A small segmentation model, trained from scratch.
Model: 7.57M parameters, encoder norm rmsnorm, encoder activation quick_gelu, encoder layers 8, encoder width 256, decoder norm instancenorm, decoder widths [32, 64, 96, 128].
Rows from block 5 of the encoder of a small segmentation model, named by matrix and row number. Rows with one number belong to one neuron. Each number is 500 + 50 x the weight over its row's rms, rounded and kept within 0 to 999. All counts start at 0. Numbers have three digits each.
Before each neuron's rows are labels from the 100 images, of 14976, where the neuron reaches its highest value: "colour at peak" is the nearest of a few named colours to the mean colour under the peak; "top examples" is what is common among them. Only what is clearly more common there than usual is listed. The data: scattered letters and digits in many colours.
# fc1: MLP up (encoder.blocks.5.mlp.fc1.weight, 1536x256), inputs 86-171
# fc2: MLP down (encoder.blocks.5.mlp.fc2.weight, 256x1536, transposed), outputs 86-171

colour at peak: brown
top examples: red
fc1.745:571481571498398495410560590450477560422435496493465498534525506525526419529543433522571409451400482514486424553524645501476528471498532530499449510481580456445493533495497477474503442424515489543496458568419469414568456558489421485468510534512513522465509458
fc2.745:475503385524557537516499460510487485519444464406557483479435500430536494461547529464415501580609457539473571486475428542492447504526483532563500474460403538464478473493418489514479396595501472498492510513478500559593483518434504508477495421524424415496531491

colour at peak: pink
top examples: brown; black; blue; purple
fc1.727:585455619494488532548503471461536489452527618576529522436436506509503497475543459474514522476522516527516554515502471597482510531497479490574516552508521462555490524482493551512463483511497394469531528573423480588652507509469499584492578530495448550493436448
fc2.727:498529418521499485471517511542472487530551504459488521508434497554544500501438477524548453503530432515530530510518485472506515514455535511467470516464469549503489502529552576534481498513480000510490547519547539520407498502524488478483529514498539522487519508

colour at peak: brown
top examples: white; orange
fc1.412:412488500500490479453472519465470492428436507470546555527443559510426473551545498472568500497458444572550557466629496584506428521451416391431551533487593491573566541443471468489503515522525479473483438467531547557542421595525558527494594452551441517477407572
fc2.412:401491366522443489520454482595503495564512505571443512498498517562476522529486435529481556450531650575466522534496533533499499464482570504531536499422552480479551500578473504543498456431563283466447528438470560559488515460476533543472521591438608632517514478

colour at peak: grey
top examples: teal
fc1.399:515550531458474545452474566526506453530433431575484391506503466539521441534539483468491503487529515433461556546451547405515531534586518488425601493510452487467586527539490546630548527574565529505478427506536456414500427528585579502479484544521429494517566456
fc2.399:503498367536499449505521501517451521535562503480485527489470492483490483467426451464512517489512537508505516469506515478492515506500495488482521476505512478477514533475493524491532497468518000457503535512514497579446517523504506514497506539485510523511518503

colour at peak: brown
top examples: pink; white; yellow; orange
fc1.759:530394507457424473526526505413573407422550531555513516520475528436531546560440501491488573485461510522451478476483482473498468468492579597611466530575476533493390482547479498484524537519500416460515545460395544546487575518529583523460545475442570482422564425
fc2.759:484524327540550495538500510547497524524516404557489481459316522554507548530547511480417639489526502577476475467513555558546495494565516489472502495449515443524491448506491495490491510437502266481515582423531552505487460506477467530486572452546456521472465468

colour at peak: pink
top examples: red
fc1.117:481498523536577468551467500558466543560530480533479426559452521500443536547542447395510434494452431602495461473535540535397536502547552545662544555537536510590566474566585436383482480494518514468599502572449561462512494563504386541408505512460482514508501496
fc2.117:496526440521498433546531502489483493494498565552505493483526508551468499514535579478510559434480553461460547505498522500546560490548353473466551509476446574496475450451524465478545516424526071580471554526513443456458544454527522520525417468478583515515573496

colour at peak: brown
top examples: red; pink
fc1.736:542476529482402555474508501487480509456508536506505494594537469580520587506496465615431489466491506426441468545494467543427540444508467544550568502480429480552507508530454522579410412497343465478475559492571544503590553520441475503477551501515399546421560494
fc2.736:481478430463495583546490471494529520547433582582492539480445552422483444495548485507490449433536485550550458469487509479553521488426408404495499550492544558495515417474537455499458511528564157571525523455507481529537511497533560489480500423446486492515484531

colour at peak: brown
top examples: red
fc1.9:432549524578567544579478600485533500516460536502558548533554522446514378501538505437469452504394497466454449506431436427566482490443450496487556473482521503513472492483535479470479514436570478601531542505455555489521441524502511508506451483462504428541460531
fc2.9:485517388484522515513479531501463421535560506483504535485545493550486529512595497541449425525551478482498468462512503463511532497495495561597556515515513502486562459468482543488438519500529173547480560463491453590436480543460429508505538509378442477502460495

colour at peak: pink
top examples: red
fc1.734:509519475457440494558525436482511523591465522542489551469562489475491435489435458398529434427453503524553495490530515467466331522522512480499429533343533397457440400540525470515491509448524497554612503485539524511542496607427443528504448566577516578566459523
fc2.734:504474446524508532527545544474474546449576525494525484421570509497523564468554589510526466480453512450445565465431532443562561510421440520517617510528483527504586543405481521511520438518400305539437560502425505446491525492495592523523487520507446517534577489

colour at peak: pink
top examples: red
fc1.725:467512566444420470541578498537593476520497499586449479528516458538482529536489461457493451539460473447569439489505508452475498557523551561606330509484497488567429434607536512520460499500541512512444532524487497379584417534462491459486481561566454539479426561
fc2.725:526521335578515551486506466512502472490660538508525464447474513430545468520547529490507503490503521564433522550498455476520506525462396507537596439551510481526516551460565491520483475464492076495501529445465503490497507522502559498462476430479554460523506487

colour at peak: brown; grey
top examples: white
fc1.126:437431281441474515483510457554439471504521530495522411486487472572499444510455491509459592468605517513503467417510487495450477495541552516426521486505525489471487595514534479666569505527455496460541528512578515613466481516513543494493529533484500523510518482
fc2.126:488501605472491537488533448528510503522498477483478497478484517536505512529482507510519506500395476506488494524488547512531497548485514507476502533519518462505484502493496498501494476520501999477512531519519561477507502496523479522495504514523514521496515501